{"time_shift_ms": 50, "vocab_size": 20, "activation": "silu", "wave_channels": 128, "wave_strides": [10, 4, 4], "rnn_width": 256, "batch_size": 64}
Rows from block 4, named by matrix and row number. Each number is 200 + 30 x the weight over its row's rms, rounded and kept within 0 to 999. All counts start at 0. After the name is the row's rms in percent of the matrix's.
# weight_ih_l0: LSTM input weights (gates i, f, g, o stacked) (model.rnn.0.rnn.weight_ih_l0, 1024x192), inputs 96-191
weight_ih_l0.589,091,191,205,174,204,243,249,199,242,193,231,203,242,205,173,220,192,208,214,242,173,240,207,232,208,180,186,219,203,186,185,203,209,181,205,219,178,242,218,196,171,157,160,200,202,252,232,175,207,202,204,169,153,216,233,229,220,184,198,251,169,222,193,158,267,251,162,141,192,145,179,231,185,167,207,197,203,155,174,248,190,206,186,151,170,186,232,210,173,213,256,174,222,187,243,165,185
weight_ih_l0.590,092,230,224,149,182,195,213,145,240,169,169,176,226,167,201,228,252,203,227,215,250,184,216,179,137,175,250,197,172,218,207,131,218,237,209,207,236,182,214,180,216,243,223,191,190,235,232,180,209,201,223,173,168,226,155,167,222,175,175,191,130,149,218,247,163,190,212,233,221,163,213,235,267,202,166,250,205,224,230,219,193,207,195,225,172,230,212,179,178,190,246,170,261,182,199,187,162
weight_ih_l0.591,095,233,223,237,199,159,258,212,205,217,222,198,242,215,125,215,244,165,191,191,211,243,172,217,237,165,214,171,192,173,171,138,154,224,213,162,238,194,137,175,223,192,201,164,196,202,223,187,169,205,241,212,152,191,173,180,229,182,262,196,226,146,212,191,190,212,204,182,131,220,232,204,207,201,176,209,218,184,255,254,183,185,144,175,204,206,214,216,209,200,151,207,197,146,209,163,204
weight_ih_l0.592,089,241,155,251,232,158,229,219,165,244,183,144,225,206,177,206,185,198,205,183,223,184,232,188,175,198,200,188,181,139,150,187,174,243,232,190,202,209,134,219,187,182,154,205,213,219,229,245,203,175,187,169,210,248,180,224,185,207,237,210,152,206,158,239,210,201,146,161,171,202,227,173,203,245,214,185,173,199,214,215,253,179,143,151,193,156,248,218,139,197,143,208,205,190,227,212,227
weight_ih_l0.593,104,178,147,233,180,163,163,228,197,158,167,233,217,159,242,216,207,187,200,200,233,190,199,203,229,202,209,221,150,214,218,236,245,232,208,177,235,219,220,186,155,235,186,214,173,159,222,242,225,209,132,161,188,162,202,245,180,224,223,207,184,193,205,200,207,240,237,167,184,186,228,216,205,260,170,233,203,196,225,202,223,175,187,156,185,148,225,227,182,236,229,241,191,187,200,218,197
weight_ih_l0.594,084,227,202,196,222,207,165,225,228,229,180,265,227,247,169,179,227,165,214,201,174,250,184,214,210,213,210,173,204,223,203,153,181,213,202,255,168,194,140,234,189,213,224,175,179,218,152,225,172,202,175,159,182,186,182,174,240,222,239,163,219,195,175,150,239,147,249,164,192,149,229,166,199,209,205,200,220,239,177,178,176,206,197,237,199,233,238,207,203,239,175,206,154,219,235,214,181
weight_ih_l0.595,096,183,171,172,230,224,184,159,178,191,171,233,184,220,180,171,211,162,172,174,187,188,169,187,152,211,196,167,146,182,183,232,199,231,190,230,224,219,193,216,232,227,242,187,190,239,221,248,227,227,117,215,155,175,215,237,227,185,233,220,176,189,205,225,134,243,197,175,166,194,178,211,172,171,238,226,154,195,171,150,198,182,188,277,214,194,260,198,186,160,183,180,183,174,176,220,209
weight_ih_l0.596,097,237,172,209,226,180,198,200,241,162,181,240,168,187,257,217,187,237,155,210,227,151,173,210,250,214,177,229,215,247,183,207,253,247,216,189,202,193,243,138,196,168,193,181,178,180,255,207,198,207,204,176,167,198,184,191,199,230,211,202,245,220,168,134,156,204,191,155,198,226,206,137,144,199,199,181,174,196,198,234,182,215,202,209,240,159,164,269,173,194,174,208,192,199,212,189,203
weight_ih_l0.597,087,235,185,212,245,196,234,167,248,200,272,121,180,178,244,179,256,191,254,201,202,222,157,228,222,179,218,249,248,225,199,169,169,237,208,242,218,236,206,199,225,235,162,219,174,208,176,180,192,174,176,202,214,198,203,229,223,203,198,206,159,200,231,184,192,172,218,240,214,227,184,222,176,227,166,259,193,148,193,203,223,210,180,152,154,175,201,147,207,178,221,215,222,180,200,190,156
weight_ih_l0.598,093,166,188,226,177,197,247,185,226,182,194,190,251,226,130,230,211,213,205,190,226,232,236,205,204,206,219,208,198,180,193,248,167,260,205,166,241,201,140,200,164,160,217,135,247,203,140,202,186,201,267,185,235,244,177,204,186,221,216,214,180,190,183,264,250,185,203,224,169,202,212,187,225,181,236,209,217,222,163,217,189,193,242,202,158,194,224,211,159,149,255,220,162,230,184,164,205
weight_ih_l0.599,094,171,176,215,217,178,230,194,213,171,164,275,221,210,208,205,226,217,243,193,253,207,234,230,234,170,161,148,243,215,191,165,175,217,163,242,209,193,245,226,217,138,240,206,246,224,167,230,246,213,141,209,165,148,137,160,187,181,180,157,171,286,155,219,166,174,182,209,224,171,225,188,220,155,260,242,221,170,224,217,204,219,240,221,205,168,220,211,260,185,221,214,169,172,159,160,190
weight_ih_l0.600,087,164,209,175,183,189,203,243,231,225,223,239,151,217,181,230,175,200,213,200,181,157,208,246,220,164,232,160,237,174,175,157,170,172,227,195,201,208,218,150,233,194,209,202,231,160,243,154,215,254,199,194,231,195,166,230,174,215,227,214,169,248,226,150,262,217,201,172,176,250,179,200,174,221,159,194,229,153,189,169,187,200,222,186,191,219,248,214,212,188,170,252,185,172,226,240,156
weight_ih_l0.601,092,145,217,155,187,205,209,160,171,151,152,188,205,183,211,153,184,236,234,168,195,191,212,235,184,174,213,172,153,215,194,225,255,256,176,168,197,202,226,213,144,208,241,197,226,247,234,174,188,214,195,190,188,211,220,203,181,244,171,244,219,227,168,271,139,222,184,183,166,191,214,238,222,162,241,197,209,165,161,189,158,164,211,254,202,228,248,192,168,188,198,190,193,209,232,193,226
weight_ih_l0.602,088,200,199,177,163,207,190,186,165,207,211,176,173,212,194,213,184,235,234,175,160,205,212,203,189,157,235,215,213,220,183,147,147,250,230,182,158,210,214,165,158,181,238,182,175,157,260,212,247,175,184,171,202,167,216,235,170,211,205,186,187,227,200,244,195,192,215,164,228,193,166,170,175,181,188,154,167,178,197,179,186,164,226,257,245,203,188,222,233,205,233,226,209,185,182,233,166
weight_ih_l0.603,089,251,232,188,242,255,183,173,218,186,242,151,224,218,205,211,226,145,170,268,170,228,148,224,150,224,187,233,157,176,154,152,236,234,182,228,172,238,231,148,220,246,161,223,205,194,218,191,161,221,165,197,169,185,190,196,186,218,204,173,152,226,219,237,194,239,221,214,259,257,244,141,206,237,239,198,198,234,154,226,205,231,192,222,179,210,168,233,204,174,170,216,181,191,217,221,169
weight_ih_l0.604,090,192,204,234,202,234,255,186,223,174,261,142,242,267,199,236,190,180,166,174,204,157,233,242,180,237,171,179,205,195,150,218,168,219,162,168,201,219,168,187,235,152,160,185,196,213,240,188,137,183,198,162,247,214,176,234,237,190,189,179,206,181,242,176,172,248,194,197,250,218,192,156,200,200,200,180,157,194,197,230,250,207,169,218,195,164,196,211,144,239,205,159,249,220,249,180,160
weight_ih_l0.605,090,182,207,205,222,192,147,228,218,255,214,159,231,222,176,171,184,230,193,214,232,227,232,163,228,187,171,177,209,242,205,237,221,211,247,212,251,178,225,198,230,253,148,225,218,175,210,183,154,226,235,163,248,228,202,219,149,159,214,188,222,163,159,190,234,229,180,228,151,173,208,225,202,208,180,195,222,150,246,167,196,178,199,221,160,226,162,242,152,207,191,253,220,191,218,178,215
weight_ih_l0.606,085,208,202,204,219,236,231,199,201,176,242,231,202,221,196,205,263,177,170,157,171,261,186,168,226,221,236,203,181,164,210,186,200,207,177,208,189,180,250,170,192,230,149,203,182,174,249,185,193,256,246,236,138,185,199,210,218,198,210,226,221,218,167,239,240,256,200,217,234,176,200,219,173,224,165,268,253,163,165,244,214,233,206,201,162,172,167,224,236,206,203,164,203,147,166,217,223
weight_ih_l0.607,103,195,148,215,199,211,196,194,221,170,230,227,248,148,191,206,250,201,238,211,252,159,204,190,184,185,240,235,232,207,201,178,198,181,211,222,178,167,163,236,239,247,172,161,240,172,186,185,231,266,227,127,151,223,152,192,179,174,189,195,186,246,201,260,145,194,262,176,164,252,157,217,234,235,204,195,172,186,245,184,211,225,196,201,222,236,213,236,173,221,175,171,203,216,227,238,221
weight_ih_l0.608,089,243,231,188,163,253,214,241,262,237,193,196,222,138,201,142,213,151,192,186,264,204,198,179,232,196,172,208,250,223,242,183,214,251,238,183,216,210,178,177,210,238,204,148,202,158,186,234,232,156,184,186,159,229,179,189,199,231,208,181,236,220,251,160,226,195,249,220,127,201,233,242,162,191,143,159,200,178,203,206,165,201,234,209,216,170,166,214,206,183,240,240,251,221,196,212,158
weight_ih_l0.609,093,207,196,202,173,211,178,221,186,153,220,192,193,247,239,156,222,206,171,148,147,251,178,229,222,208,236,206,174,211,204,186,163,183,181,215,215,239,179,272,231,223,251,235,230,189,234,206,162,224,225,158,199,219,170,179,155,200,214,147,190,264,159,209,114,190,226,215,159,242,246,192,193,173,241,203,168,159,187,190,200,196,191,182,184,205,199,188,212,176,234,186,173,209,157,234,181
weight_ih_l0.610,097,237,224,207,204,238,210,213,199,205,226,218,217,211,132,258,179,163,216,162,163,204,185,209,200,208,255,153,201,203,189,223,225,235,180,189,213,235,175,201,164,156,175,147,140,175,206,211,181,178,181,238,170,179,236,173,191,184,162,239,161,213,170,184,247,223,239,211,193,232,199,198,188,159,178,204,270,174,238,165,226,234,225,137,151,222,218,172,187,223,199,212,212,157,220,213,224
weight_ih_l0.611,093,149,208,172,229,174,164,191,166,257,192,232,217,203,160,183,220,189,241,175,249,195,177,206,198,195,234,252,178,196,141,166,208,172,225,189,212,206,177,206,198,213,231,225,215,222,216,219,245,174,208,199,266,213,199,170,202,164,151,231,225,170,218,191,209,235,233,149,159,164,214,159,155,163,263,187,214,169,253,164,217,148,159,161,195,199,239,152,203,219,198,214,222,208,191,225,226
weight_ih_l0.612,095,174,202,230,162,229,210,229,237,149,234,139,261,252,167,205,217,165,180,175,175,195,196,235,211,141,244,207,176,188,161,229,250,164,177,134,201,170,174,191,184,176,143,189,232,181,206,160,170,260,261,201,217,223,197,242,194,257,237,252,209,157,204,157,195,192,156,169,184,193,218,225,230,157,180,210,211,181,172,194,218,185,209,143,237,173,227,240,160,207,232,206,191,186,226,174,202
weight_ih_l0.613,091,233,177,207,215,223,195,197,185,170,204,215,167,220,163,258,155,177,164,166,153,242,162,197,200,208,191,154,163,177,176,200,196,169,153,198,201,127,187,198,210,209,224,219,200,246,187,158,240,175,161,170,202,238,245,205,178,193,165,209,235,223,190,231,297,224,156,181,207,221,249,147,201,199,177,195,248,177,172,172,213,254,169,196,228,216,246,166,144,195,158,192,207,147,202,178,196
weight_ih_l0.614,079,178,229,241,210,231,165,180,224,173,196,182,172,224,145,189,234,265,193,178,194,220,180,247,231,147,220,172,222,256,177,180,189,199,248,256,240,251,207,158,250,215,218,184,142,209,237,199,179,178,149,162,222,200,156,209,184,251,176,238,196,148,245,185,175,183,208,219,237,196,168,172,236,209,154,152,213,182,156,164,157,222,215,214,199,200,179,219,207,147,191,200,204,192,194,179,183
weight_ih_l0.615,092,181,235,171,195,252,211,167,205,247,280,236,178,194,194,213,199,225,160,233,165,224,160,174,212,154,194,172,194,228,215,195,156,180,188,162,178,177,147,202,215,169,199,170,239,162,217,201,194,245,191,194,134,265,150,249,235,152,196,148,205,186,159,242,206,179,198,190,174,152,169,177,185,172,232,201,230,211,221,261,178,231,159,200,159,221,180,203,214,169,230,189,176,189,238,188,195
weight_ih_l0.616,090,223,170,203,179,148,217,180,163,217,255,188,162,188,209,163,164,178,182,228,160,228,170,244,205,200,211,196,215,182,206,231,172,237,177,188,229,232,155,240,231,234,204,236,196,238,160,242,216,241,196,159,196,153,174,238,184,205,233,214,238,194,233,231,231,182,159,232,211,151,185,167,229,189,226,158,219,239,181,190,237,198,236,159,154,183,183,196,198,241,212,218,166,244,233,210,179
weight_ih_l0.617,087,243,162,227,185,214,135,231,150,211,190,265,205,142,165,158,164,184,208,275,220,164,215,178,162,169,222,203,143,167,168,247,188,204,206,162,166,216,231,137,179,177,202,223,247,229,192,233,203,170,187,197,171,181,171,213,247,233,211,221,170,191,222,170,212,147,196,189,247,223,160,247,199,226,202,149,187,163,193,201,221,231,200,243,169,184,249,177,254,235,166,225,232,152,209,181,189
weight_ih_l0.618,094,220,219,256,248,169,236,191,159,212,209,173,184,218,165,236,245,167,158,192,239,229,186,149,193,229,225,193,187,241,170,212,213,161,201,215,172,198,193,236,176,143,169,182,145,234,183,217,141,229,223,236,203,176,216,150,184,205,160,243,262,193,242,164,166,211,173,164,186,160,196,210,221,205,189,227,213,221,189,195,243,244,201,165,176,149,212,173,155,239,196,207,186,150,235,215,172
weight_ih_l0.619,096,237,196,243,191,209,217,215,230,231,213,167,239,232,164,262,196,159,165,193,141,233,177,238,219,238,197,214,170,246,140,221,229,233,171,208,225,196,181,226,194,207,199,187,234,218,173,188,197,203,268,166,143,178,147,197,232,176,195,175,159,179,207,179,171,213,205,231,169,218,237,175,172,171,224,258,201,158,208,196,231,177,248,225,184,200,154,168,213,215,216,244,198,199,163,171,141
weight_ih_l0.620,095,184,200,153,170,200,172,152,212,186,186,242,219,153,223,210,209,195,258,191,176,223,256,228,227,180,173,222,226,231,194,239,156,176,220,156,170,194,148,166,215,245,204,203,196,205,212,211,153,211,238,212,205,205,175,193,185,236,202,146,171,191,235,228,159,174,242,201,191,239,213,206,223,203,191,177,180,172,222,198,167,149,191,256,214,158,162,195,176,195,208,239,171,247,127,197,224
weight_ih_l0.621,093,181,148,257,230,185,168,182,199,165,218,173,247,195,176,167,202,227,151,191,213,219,223,172,201,211,206,236,156,206,225,226,148,219,246,221,238,165,242,188,173,252,218,210,219,196,216,158,249,201,162,236,206,205,156,149,224,187,166,207,209,254,168,243,195,177,181,214,258,263,255,208,196,183,223,194,191,206,186,259,155,216,150,200,157,221,196,207,177,218,137,180,203,166,223,147,170
weight_ih_l0.622,099,228,235,211,196,254,249,185,200,181,221,189,224,184,181,204,198,218,225,173,194,126,230,232,239,233,206,234,207,178,179,224,232,225,202,175,175,207,153,195,144,215,229,175,219,199,179,226,155,229,154,225,177,230,212,210,197,250,169,183,236,190,184,266,202,210,225,202,167,214,187,185,199,209,156,179,217,238,228,225,195,172,155,226,236,135,196,233,172,239,144,183,196,170,240,230,187
weight_ih_l0.623,090,176,243,156,161,232,239,230,174,167,226,219,208,209,139,230,195,205,240,151,152,181,187,215,223,204,242,175,168,230,223,168,215,202,198,175,239,196,148,245,244,187,231,173,237,233,231,176,169,178,218,240,237,178,179,195,227,190,187,154,174,237,221,255,189,195,206,193,148,173,251,185,260,202,159,228,182,180,161,253,243,230,231,262,194,177,186,180,175,195,177,162,183,203,257,187,225
weight_ih_l0.624,107,232,229,182,213,253,203,141,211,205,171,244,163,171,182,169,180,159,212,230,196,297,183,187,146,200,199,134,139,227,171,187,193,140,267,145,176,160,172,194,195,145,177,231,216,234,180,235,220,245,187,194,166,180,183,229,173,228,239,192,204,234,196,168,183,202,151,201,209,171,203,232,225,230,240,190,131,183,164,165,205,181,210,224,178,222,186,190,223,205,196,169,194,193,173,233,171
weight_ih_l0.625,091,253,200,212,176,213,191,158,241,140,169,194,205,208,194,216,166,242,170,212,158,209,188,162,219,203,217,197,150,203,245,210,263,192,182,230,194,237,213,196,206,171,172,157,165,165,160,222,248,172,196,189,167,170,231,163,205,213,162,220,193,148,225,250,248,224,254,168,177,200,232,222,211,163,229,177,198,173,192,185,168,253,249,156,184,169,221,179,211,243,201,145,161,188,211,221,223
weight_ih_l0.626,086,165,145,186,200,181,212,196,172,199,231,167,229,182,210,268,158,224,186,207,240,225,214,235,240,240,182,181,196,202,221,253,186,251,177,237,228,168,156,220,215,232,193,202,183,153,166,182,229,156,225,180,183,184,244,180,233,192,220,188,228,210,154,185,167,162,207,200,225,226,156,200,165,178,155,226,194,217,216,229,188,172,169,129,163,238,217,177,210,225,201,177,214,227,146,160,262
weight_ih_l0.627,094,226,194,211,203,146,173,237,190,195,149,176,263,140,187,193,179,196,204,150,221,219,164,162,227,226,197,127,196,216,199,201,235,218,218,227,220,185,165,216,155,165,188,219,186,202,260,198,203,172,151,231,181,175,211,239,165,230,174,177,176,165,219,161,154,200,230,263,167,223,185,159,174,184,215,211,198,226,171,138,232,170,176,224,205,168,247,223,220,155,216,217,188,225,211,257,167
weight_ih_l0.628,088,250,219,229,170,165,208,185,225,244,150,229,167,192,155,249,174,179,205,162,222,216,184,200,166,183,172,165,232,154,197,237,220,216,218,184,206,232,215,176,252,152,201,154,241,225,178,151,198,190,145,240,174,182,230,222,210,203,226,154,193,137,182,159,275,220,173,197,232,217,186,219,211,244,169,197,196,223,193,206,197,239,232,159,181,166,220,196,162,191,231,214,241,175,201,181,208
weight_ih_l0.629,102,203,231,238,161,218,171,209,152,246,211,191,207,173,200,162,189,228,216,240,148,169,165,205,252,209,208,234,228,176,239,195,146,219,191,160,251,190,193,158,195,203,209,190,164,237,236,211,187,238,190,203,255,172,214,177,162,179,181,175,221,183,223,194,200,147,187,232,203,244,167,148,138,187,144,155,142,186,179,160,204,176,174,206,186,224,155,224,240,185,150,259,180,223,219,196,203
weight_ih_l0.630,091,212,140,172,155,231,218,233,250,241,226,160,189,151,240,209,180,229,225,167,188,169,185,221,261,170,186,229,204,220,153,178,249,211,216,225,150,159,207,163,153,220,186,179,216,187,233,223,170,228,263,150,233,167,178,222,177,224,166,160,186,200,174,197,157,244,138,179,207,222,185,206,250,201,226,209,261,167,232,190,235,211,256,179,184,181,254,213,168,218,226,202,172,212,150,233,250
weight_ih_l0.631,097,183,187,156,156,241,184,194,213,248,166,179,242,223,210,199,163,238,221,212,152,190,186,208,183,217,192,245,205,226,181,215,208,195,172,153,232,233,159,222,148,194,234,175,248,166,177,222,256,138,224,245,216,196,231,166,170,179,173,226,243,162,208,258,164,220,166,252,172,212,187,216,248,216,196,235,150,222,148,205,166,194,248,216,218,262,164,224,229,223,189,145,156,216,158,214,219
weight_ih_l0.632,092,236,234,164,239,192,237,220,199,229,196,191,175,248,171,235,239,148,195,197,258,225,161,181,175,162,204,238,151,188,168,152,177,240,210,157,218,247,198,163,226,185,175,228,187,139,253,213,203,196,166,229,222,232,170,174,193,198,207,245,182,216,172,247,139,196,212,198,158,182,200,228,218,178,207,195,212,154,226,169,150,243,235,193,260,221,197,202,189,222,215,177,210,148,221,190,152
weight_ih_l0.633,087,183,245,246,257,229,240,229,218,196,218,165,182,245,228,153,194,223,182,194,166,180,185,215,206,220,166,222,173,228,197,177,232,222,204,213,240,155,146,150,175,162,233,157,153,232,209,195,199,163,200,217,178,235,241,182,239,240,181,224,253,181,210,244,246,156,219,205,223,234,180,239,210,220,168,233,187,233,230,181,201,215,174,212,169,215,213,159,232,212,190,227,193,233,189,184,232
weight_ih_l0.634,100,228,216,147,177,207,178,209,157,164,172,188,196,229,214,166,247,213,161,208,194,253,236,183,160,177,177,172,207,181,170,252,229,192,224,211,209,234,189,253,241,168,180,173,173,245,195,227,159,153,169,244,202,195,213,249,190,202,229,167,144,161,197,235,224,223,162,174,223,166,163,243,184,185,160,206,156,213,174,145,170,208,206,220,190,236,197,173,233,195,189,193,179,172,208,154,233
weight_ih_l0.635,094,237,248,257,248,225,200,163,151,234,253,189,180,213,211,205,182,168,166,208,262,199,233,218,219,246,216,162,189,222,230,215,220,150,235,239,209,200,223,220,178,232,191,203,219,251,188,197,230,167,226,214,190,201,232,204,255,214,198,150,225,138,183,229,258,254,187,181,194,166,197,155,190,248,154,197,158,208,157,159,246,201,152,133,174,211,256,225,184,155,209,173,206,230,238,235,182
weight_ih_l0.636,084,204,213,248,233,204,161,231,232,184,176,210,173,220,187,251,208,185,174,254,210,184,217,157,239,187,209,227,160,253,202,166,204,196,180,209,157,169,259,241,217,227,220,160,195,238,166,176,212,221,152,166,190,145,232,171,190,171,159,228,188,219,194,215,221,195,234,157,195,187,158,143,198,187,159,222,238,230,199,192,164,179,151,238,249,152,170,167,187,218,198,199,175,151,202,225,226
weight_ih_l0.637,100,198,230,176,210,137,242,177,242,233,238,162,175,215,156,221,163,203,175,226,152,148,218,187,167,178,244,178,218,187,169,201,172,184,198,169,213,217,209,207,204,159,225,220,163,199,158,181,199,229,209,152,218,174,246,169,223,237,160,183,193,135,161,229,178,139,188,216,145,228,160,204,264,183,141,146,167,186,185,184,234,187,236,204,162,236,149,195,228,215,200,203,175,200,177,190,226
weight_ih_l0.638,112,194,187,188,226,181,104,218,134,215,118,201,250,179,219,190,156,237,211,203,160,199,210,189,195,200,172,196,174,203,221,171,257,189,226,228,239,191,230,182,237,201,180,164,192,176,193,205,190,218,208,207,189,245,227,164,235,222,229,204,167,145,217,243,211,162,208,193,185,223,187,242,202,165,176,193,208,187,173,160,187,161,223,216,202,227,206,199,221,226,200,214,178,231,188,232,238
weight_ih_l0.639,094,169,172,236,206,192,219,205,166,226,243,167,187,182,231,171,209,230,214,214,247,164,237,232,216,206,206,171,176,265,199,206,190,260,215,181,216,208,202,182,226,183,155,203,176,199,200,204,191,146,187,243,215,190,223,180,199,166,222,204,197,206,245,227,147,224,244,220,215,234,161,182,199,202,152,235,223,168,235,190,174,243,206,192,218,179,271,147,204,184,143,217,198,211,178,179,213
weight_ih_l0.640,102,201,196,185,228,190,210,237,208,177,200,222,181,148,197,199,171,167,223,164,147,199,183,198,243,198,229,209,162,158,197,210,188,192,216,159,196,187,160,218,191,204,180,199,217,218,203,161,205,251,214,172,208,254,282,201,149,204,238,214,253,163,253,210,250,199,182,188,214,160,167,197,216,176,153,170,167,243,251,210,179,179,199,189,156,173,161,237,222,207,166,182,214,218,206,189,220
weight_ih_l0.641,094,230,171,180,146,241,245,200,264,224,209,257,210,186,155,214,165,177,216,231,204,267,218,186,236,193,191,241,234,175,209,207,211,218,218,152,246,241,213,207,193,188,143,191,194,260,225,232,143,218,246,196,225,162,158,247,205,237,239,171,215,263,173,247,243,183,177,196,234,228,196,188,201,217,209,233,232,205,208,227,197,214,144,154,198,165,215,175,209,217,244,187,243,174,226,197,206
weight_ih_l0.642,100,215,179,202,214,146,229,206,196,170,162,225,225,206,208,173,155,148,154,173,237,206,198,210,198,160,233,182,156,150,243,172,209,196,189,169,191,167,210,181,167,151,173,208,245,193,204,205,189,150,173,172,188,192,212,144,155,253,223,190,234,221,233,205,157,168,225,184,226,212,190,232,215,204,168,172,199,217,208,237,230,234,221,164,215,182,146,236,165,240,227,166,221,218,160,158,182
weight_ih_l0.643,091,194,176,202,189,160,156,170,155,156,205,230,162,222,219,234,215,238,177,196,255,188,186,212,218,206,177,244,215,249,171,173,207,220,189,255,188,164,234,187,207,220,228,200,233,237,154,218,229,180,218,238,225,154,227,162,214,191,246,243,215,146,207,165,154,195,255,240,175,174,213,164,191,184,212,214,234,171,187,151,168,221,149,164,237,183,257,196,165,233,170,181,173,173,229,231,150
weight_ih_l0.644,087,159,234,166,223,214,208,219,225,233,235,187,193,158,215,188,239,190,238,179,108,215,192,225,219,219,185,173,217,218,231,175,234,223,205,165,251,193,188,149,131,162,173,231,217,178,178,242,184,243,208,206,162,218,242,156,157,170,195,191,231,167,190,236,193,237,239,207,183,225,193,189,219,143,207,160,224,201,180,202,203,242,171,263,184,176,185,185,236,211,204,174,198,162,247,223,173
weight_ih_l0.645,090,167,153,135,236,201,215,187,156,152,192,236,189,165,249,163,205,190,179,210,206,253,212,220,171,209,177,218,247,172,244,218,246,210,241,168,177,193,203,237,168,147,197,153,247,192,222,170,197,175,152,142,166,192,191,225,177,182,159,164,223,178,179,272,186,191,230,214,196,226,195,212,203,206,153,236,251,176,167,207,184,229,172,197,194,248,202,172,206,205,232,172,207,184,245,147,202
weight_ih_l0.646,088,221,151,186,185,192,124,152,231,235,200,209,208,232,261,170,193,160,208,178,188,217,195,214,158,157,197,205,230,173,233,213,161,222,231,235,213,132,236,186,172,182,199,199,250,166,164,223,265,197,219,177,246,222,238,220,193,209,180,214,252,230,168,262,250,234,218,190,210,203,230,188,191,239,232,258,191,253,173,218,193,180,177,188,227,249,144,222,159,180,179,170,153,220,175,242,190
weight_ih_l0.647,091,220,188,223,172,218,162,195,245,200,207,151,214,180,222,182,234,151,181,181,235,218,193,240,250,233,174,272,189,208,249,194,179,219,155,215,227,123,255,145,231,214,154,161,226,212,206,159,220,227,218,183,154,196,182,159,147,200,227,249,242,176,206,197,197,163,265,172,148,213,224,169,153,204,169,177,192,211,232,224,164,165,187,192,154,214,215,243,147,202,217,194,204,197,195,171,220
weight_ih_l0.648,083,167,183,246,144,186,205,207,242,199,248,163,161,146,267,180,264,168,237,205,214,190,187,207,148,173,201,277,188,250,193,172,210,199,190,184,167,201,254,167,146,219,227,238,243,182,205,230,154,209,197,261,197,202,211,186,187,172,223,220,254,227,215,207,236,231,200,216,202,207,188,172,239,194,174,208,152,205,193,235,202,233,172,204,163,163,182,183,208,199,235,242,189,190,191,230,151
weight_ih_l0.649,095,210,171,192,216,185,198,234,211,270,260,224,183,238,185,205,257,156,224,247,228,202,166,155,233,218,193,239,157,183,208,190,211,189,175,182,201,234,240,231,185,229,255,240,193,251,188,257,167,217,194,225,206,234,188,204,151,169,215,213,238,258,210,198,227,163,148,174,155,207,167,210,184,210,211,185,147,204,179,269,177,223,252,185,217,156,161,238,208,159,186,250,182,223,205,190,209
weight_ih_l0.650,091,234,218,279,207,208,249,203,217,245,151,197,181,146,180,185,177,228,217,215,182,222,193,209,202,186,184,188,173,211,190,177,217,229,177,193,151,194,223,138,249,234,173,200,165,218,156,140,234,169,198,227,171,159,148,232,233,168,223,243,200,183,220,231,194,238,181,158,211,256,198,230,210,172,220,230,230,137,191,142,195,159,274,196,204,175,230,215,206,205,196,202,172,193,147,218,224
weight_ih_l0.651,092,218,231,193,244,169,208,210,152,151,186,164,251,168,200,228,178,238,177,211,174,218,174,156,160,228,200,156,166,178,183,178,198,213,229,242,161,191,240,228,232,246,164,207,199,242,180,265,180,251,214,224,238,223,243,223,189,178,209,225,163,143,223,159,213,186,182,231,157,163,240,211,196,208,162,197,213,208,239,168,237,194,163,195,167,190,238,151,164,253,157,155,232,222,191,162,201
weight_ih_l0.652,091,216,190,193,228,174,124,234,256,170,211,151,180,214,164,210,199,233,223,165,195,182,228,215,208,175,247,206,241,231,233,188,166,163,164,230,193,212,194,186,215,178,205,221,211,201,182,198,238,170,175,202,235,200,180,217,237,218,226,204,177,186,212,201,202,189,220,248,196,198,175,186,155,151,193,196,253,235,228,161,204,256,211,148,146,210,186,181,233,245,213,247,139,199,193,148,184
weight_ih_l0.653,089,195,171,187,244,237,245,167,158,223,243,239,171,261,181,240,155,221,195,201,218,223,199,175,224,178,198,177,245,168,210,185,188,188,170,199,247,219,165,209,165,209,197,159,251,203,217,210,171,209,159,149,174,223,231,209,163,203,232,247,185,168,153,198,246,170,182,162,170,166,185,204,154,197,257,220,204,152,192,232,240,182,165,196,162,193,174,180,233,210,146,186,158,172,148,216,174
weight_ih_l0.654,089,208,191,215,157,152,168,217,241,163,213,222,219,273,256,210,186,159,250,152,182,210,204,190,199,163,181,194,206,160,166,183,201,194,154,238,233,157,170,145,195,175,151,179,223,232,222,220,205,183,130,194,227,189,220,169,234,161,177,184,180,240,217,200,172,139,170,197,218,267,232,180,186,231,235,224,201,250,203,169,224,260,193,219,169,216,206,202,237,180,204,222,213,179,149,172,162
weight_ih_l0.655,109,225,206,164,207,175,266,176,239,217,256,210,162,171,179,236,193,195,152,221,198,220,199,199,206,235,183,193,194,172,190,187,182,176,183,147,238,177,196,185,176,203,132,205,188,256,230,236,209,154,230,207,215,170,151,239,186,195,146,181,239,223,170,186,221,242,146,231,239,198,179,170,158,204,175,229,191,234,224,247,238,240,157,143,198,207,186,178,193,173,182,187,173,207,264,157,201
weight_ih_l0.656,090,195,205,159,184,222,155,165,184,230,187,218,187,200,150,251,156,230,148,173,197,259,234,206,169,205,212,256,234,245,187,174,243,245,172,216,170,185,209,181,194,161,224,198,198,158,210,168,197,204,195,224,176,199,174,196,175,184,228,200,138,172,166,199,163,172,242,175,139,188,251,245,180,249,130,223,206,226,194,210,166,203,245,145,248,209,232,164,227,227,200,237,157,155,206,167,232
weight_ih_l0.657,087,207,233,192,139,161,194,258,216,212,178,201,158,186,183,206,124,234,164,164,171,175,176,196,187,202,171,198,221,170,159,151,161,196,178,255,236,168,152,148,243,225,218,206,196,212,208,137,197,229,155,149,177,190,212,161,149,201,220,228,199,253,167,167,217,170,244,204,198,182,205,224,156,163,223,252,250,189,219,203,184,196,192,201,214,146,178,202,232,204,201,218,212,197,164,176,198
weight_ih_l0.658,098,197,161,187,157,205,196,159,208,181,234,228,259,219,204,216,241,202,232,208,169,162,206,265,186,184,230,212,214,164,165,212,203,185,188,242,184,182,177,211,198,217,179,210,195,219,184,193,223,219,245,156,216,234,216,239,172,160,205,186,163,201,193,230,250,178,151,207,197,200,223,164,196,163,234,224,211,251,133,196,172,162,233,171,179,222,191,239,244,166,251,180,180,253,207,214,238
weight_ih_l0.659,087,237,171,279,240,193,158,182,204,238,212,180,211,223,189,255,211,227,178,162,235,215,192,163,218,237,214,197,199,154,200,174,166,226,183,189,207,221,167,155,187,213,175,170,200,171,155,225,219,235,165,172,165,239,198,177,250,149,224,239,227,146,201,196,212,222,219,150,213,229,212,202,158,251,152,174,198,234,193,175,224,178,195,154,236,146,211,220,139,194,171,217,165,177,248,202,165
weight_ih_l0.660,110,173,203,179,172,171,194,168,225,273,180,163,186,213,156,172,229,231,235,215,199,199,169,165,252,213,190,182,163,147,184,177,185,182,228,209,235,200,174,177,125,199,152,185,225,220,256,238,156,234,195,180,206,207,257,180,224,186,232,180,184,164,201,203,200,243,201,206,221,209,216,191,147,225,238,149,207,243,218,194,194,215,152,222,199,185,245,161,189,196,192,205,217,175,228,274,235